A small multi-label image tagger, trained from scratch: 5200 steps, 3.4 epochs.
Rows from block 3 of a small multi-label image tagger, named by matrix and row number. Rows with one number within an expert belong to one neuron, the router's apart. Each number is 500 + 50 x the weight over its row's rms, rounded and kept within 0 to 999. All counts start at 0. Numbers have three digits each.
After each expert's rows are labels from the 100 images, of 14848, where the router gives the expert most weight on average: "strongest on" is what is common among them; "patch colour" is the nearest of a few named colours to the mean colour under the peak. Only what is clearly more common there than usual is listed. The data: pen-drawn characters of a made-up script with 800 signs. In brackets: how many of the 100, against the usual share in percent.
# router: router (model.blocks.3.mlp.router.weight, 8x160, trained with AdamW), inputs 0-159
# gate: expert gate (model.blocks.3.mlp.gate, 8x32x160), inputs 0-159
# up: expert up (model.blocks.3.mlp.up, 8x32x160), inputs 0-159
# down: expert down (model.blocks.3.mlp.down, 8x160x32, transposed), outputs 0-159

# expert 0
router.0:615500548475623488480430435479504438497482492464544526557473547466452525401506568488425469503480509453509482511521533587477491470556491536474516480543472461561542511583549491566463476470420494553486527579413438504504539548509506527566514459490518557520483515476506579457485464473542558420514479441477599420488470493506545512560455479405534466539446592426486595512393490605509469531398561456456485404576565537457574483445577455506582474447426555512616412427555531489508451486559493
gate.4:504539516499515437547548417561520544460462517538506473376452577521457533414471570467426509526578501477532549435529453515511506502437536545615474500535438536440559418441491458489456511472439479500505473521532456564443528478458419546504463546561502422441486540465509468437510523498585461477505439388359480529513459436506586472456463514513502608586490541489419531507495500549531496416475503487489371402600528569534442450495511506529503544418545519592489527480528516518515615440599486
up.4:556501394454609454553574439512556543469483523538494504463493512495505531481429518403456504481549494457466559461515523520522457507442594524623474496469439606407521451469520561437472528494463417599498481547469465511513501446443457561533456576578513430450524595433518493417511534496641461554570455399441493589504451553506529525493525500519529539540527574460429505480462539515471509379432478498448417475598489546534490537449549531546495539471561473549497555489506488464535612500580509
down.4:553508452462498416508610537499497553523428472508555515431485580445560439425493453513507421461395572520508420406431543549497469507419531459467562529452490532514508483457465494485498513500568389454532525526529545432442531597475475489573473491457553517501526479473552540606464427616475569518613507483436434521395532511478537466561558509525466528420501498508474524425417491551553553471521530551517581517459616535513498490506515481616574470476510446455456484511438415429559493410523494
strongest on: dark on light (92 vs 50.4); thick pen (78 vs 31.3)
patch colour: grey (64 vs 17.2)

# expert 4
router.4:488541480490578445574500484558558650538502467495461544331473574518502420495578490427567441479559485460475512440555508481447477552448452546504625507623464468487456480504442433496494478537587441405545545521465530453484453477531483523495467460486374557613520513463473439473529449574475419511505486485488422579474527500531504438557512445532491567518538481543473467509523490511501506423470512490501495503464595468528550530552513495589507500507532429544436364550497505469527597581495513
gate.4:425473474508565537469478554541580491571440532466577559468461532447506503500436541507454496449482500403435625484509469545481450458471400503444563512474549473414514507481497407549559517524514511550496458498528490482483561492444571538481500436522546497465536502533627562523436578532536346504528510444487432542526499443507481473467571509536493519528534564507530441578576553556447419544537443493521435509460511497460460493538519437542513464451441454618576441498352457509589499467596409
up.4:492505517549573496537501598496569528601487596486505549439461533440559512477468522449529487446429504476455516442431391585536366462500469492521466502467546423455414479456502441575513498512492535492500475517530501455483455576479498544564512510526546437495532436501519544533373604440450359533474500531492472513451406415439486549480558540517482439479512452524502381500610531450520473541498524407548452468535509430476501506519535463576523586494527429484529434577370442497477446474505490
down.4:491425492454472438499459437463506447543467495522492436511491530501502562470538500432440554568480404427545492531520566456536639550554596601444396543493454506504514480520543502409482511470513568467487393603581501511574472427472467469539554474532457521510454477469551533541470573516489442385406417542517386494485523345482512529497544509555457466522461552496483541529393559549518417511508533518471482458450516453443501518473430496510527451462422456511563526547466507578446480589469465
strongest on: thin pen (81 vs 31.1); only straight strokes (50 vs 15); one stroke (48 vs 11.9)
patch colour: black (92 vs 41.3)

# expert 5
router.5:505471533462549564459486424514493505455460475566546585500540557453461482478561474450534474472478428426532424510441564500544489552452573412478610541522544495457470538467461533482497552479446489537513408505519484491533446580438575548414556391586439471432546518432476554578499558544405486461460605578527471537460478485537540529392491509397548453418566456470431397465557515518504481485461560510439479525423552489572532546448420558453460548464464577496443445455496496536474529496506406
gate.4:490445550475556487506436538585498480488441477414526454509473476498503520430467425552560468574562533441472501488496561415565521462480511543472454499540484559510485442421506482455477429511587413555540478473535410652423545547525484478520528451483432468451562478504486621570491551516506498563551542520544409525545480472530577490405542439479533592538569581527506396553479474517565563550473543455433486617491435519480530447472428535425507444381512417530481538453498510567441492535506477
up.4:464503455463567531542509560460390562554492511562532615449505544505510512434492555519553505548405438448604539527465487407612591591480413405444421409528490507458437458500475475459462444512460545535501519472434442526528527437480529503611574474499488476520452532535415496472542500517430473487585517501499607534489552432489444480487479429583397496426568560525517572462517461407499475517475472502508535513452509501592434564508476567395542547469488432521504539524580519453481531512498481
down.4:528425465487537509546581548482469352493475466502487551500470367446556463463507479456497535497445470505405489547428477458545595504498471484394511514541389465535402492469494424493478376458587516497489502408573658587504419495476533474485438540386490554518428480533487538487487491489491488482468545480405526461469534522533480426518478425497483442464479560546596465535489515457512443520442540529531523516527479570478591435484527470555486499464423423439471518525489420544484478469585543
strongest on: dark on light (100 vs 50.4); thick pen (74 vs 31.3); only straight strokes (46 vs 15); one stroke (44 vs 11.9)
patch colour: white (75 vs 41.4)

# expert 3
router.3:441533552547427436468518433509481470591544440484573438432543536595525545434441511541540468493405499585503608458571458464499480466514535518528566558537578540564462569539532439530478498566467478552487429630521498638431428527467573518426523473504521533574521566569475593473487519410531513491580533490461525507480539468528455460499438466515474518437512448516492464447602442439528534411504504558471406513501505452545465498466581579549455485431502425472519412491533477561573515506460491
gate.4:576550476579487450518442497544467542529494496535498456555523507465419529537466543564532543463476562529501455422468442588541574487446455546520497489522501420483482564506519420558488481548513412328501415489507535407426483523541522514556493546547527556578498445504497511536575458532421504487442582509608392389497512499549472587379486513508559572467475562474545469510520458425474467483557470477501449549437572507525550432488504545549452512600540500521568608590555558489504524495556509
up.4:498508579470441447576451524399516538526553577512452480512524515585496521520491545469438515519472523518438532513410526481472457492522436464477525416545490443514414561518501568421517548538528480505516530575481494490318544504448495472406486448499487582512491432520432440505531419511440447495485517485486386488566452550446483564476487493572530439496459541525610516541589599396493516532535575479431452471395468440460519508454486470554517444540520465472419464438528338530468531509535530
down.4:430478506426493577470546453497388450520509509515489438450522436516531492520541360407580595561521454566541492445503499546487494569417444515554568504516523562626515504463451540479499564506469524491456507525501491420515472485470553469591439503486477528504462567486447404558510503534442513473540454539469486466459366504554504549568470572381472487504493476465389495468520571488484470437475446518593483521409525523382518584499615480515536479459521543537404553497447522422505512542519549
strongest on: dark on light (100 vs 50.4); one stroke (96 vs 11.9); only straight strokes (96 vs 15); thin pen (60 vs 31.1)
patch colour: white (97 vs 41.4)

# expert 1
router.1:462519436504563490503470408488446493496507506481565458506513551483447523545522504437532555479526397524540465552484515517565558566575520415458411513470434486472519454544483575568465459534534582497478578474493512560496477426610500448492566519567505537376529533447419520529457569618467388493548576567477518614542586404564518529431513499580495499466439513477512472507472641464491473473482511462535564555449467522580480498501422590433406502519468430456515482526510425454548489475494451
gate.4:568519456575466544450585522470411490457564479450452440456457468503557497533444578489463404430571546497559532486574439500506506582409461520600530444490504513508447573502615562515459573492562493457486511460447497489483403384441532430508582437555513534559538497509560520534515442509487576485544492545495529513501502398546531432563410397482511506542526589513465499438467518455544474450449468455572529462442493572522513543609555466553518556549470473558513377475480465466479434458503443
up.4:490584521495528469575461479505489521530508549597446475456529489475499460562558501543489500531464521474495520471538509501470583421495488552465421473530584493495507549441541469564514385468392390651448559536518538467507450510516396502461565518452494524479491624476523492396440563566547458456521408545384468494508449468476547427528508602482383497398456474515408482510493546498390501584482466548494456499465520418549440535503537460564542474485510521508556489547523465443506582569480504
down.4:552440462459567439445573517483583492498549512408491496530555416475485507519432514497489580498542622568524513447569486430485464417499521551491529485405458523454493450510355540484553511451539578443457523428494486527510494450563497546497512525532458552544431529547492458583489511442388407507509576520551532435581589515442489489438552446559542546480436465462435511520459503528558486544494507586483456471469502504332513547492498437418477510507532550629415534506458511518520539523581501
strongest on: thick pen (86 vs 31.3)
patch colour: grey (71 vs 17.2)

# expert 7
router.7:414458474527411508471483590532544494592535514514442492636556510487540624528422512504502456450444551522451448457496553486475520538430533500503426531482492495452485584496460488406559511542509452484518442460563593477511498471441396492548425436453555451527484510543587506498533453361558591502412445472562524531486557516529500534582614502431506501581511441555576506517530485499538525568609406509562503535513524501469435417549486469518568516503483541494484585472516487553527443520430560
gate.4:540415495533489547425472516491492522506514473479565531517433429589490470569486593512546535581527481563436416560478495534487437477554519517484422558550548581505543570514483459455566523494477431520455467461534523429408491566465413454533645518442410418378452512564541464487497467479594540450531472499516379469493458466524472419401546519481490481563551402514491554485438512471510366523549568526515480502455508520456452429422456525506410535459525506506483457479461427531536534561469536
up.4:532456488511555461469551412562493448558436492557456471574490460414510510456542561485466512474491460495535537440520527473529521549562491554549520477456434419545465485581579501469473483517522490480491548481457515583551537457536637488507427550440572564457538494454490554479489475528501435464460514345382504530467437430498612586464478564505413515435440566545518462473465624572513543424522397448502517440475439550582564540572518501505494443512493456493546510504605488516402462484548496
down.4:453493531492439482469502485496491543452500542418484527476461505492468519427486444529580608466493402513542545475542487385509467479559506510484418436537578567642400485493428471478470521526439533474506472556500457413475510495510556544495534579549458483503431449453572503441456450434514510389481502583512437420488536562596457525438487534487491543516639541497479555503495510461485513492561499487465491515410518581490439530358559437485491485488589449609524509497470583585484470472554413
strongest on: dark on light (90 vs 50.4); thin pen (89 vs 31.1); four strokes (72 vs 22.9)
patch colour: grey (84 vs 17.2)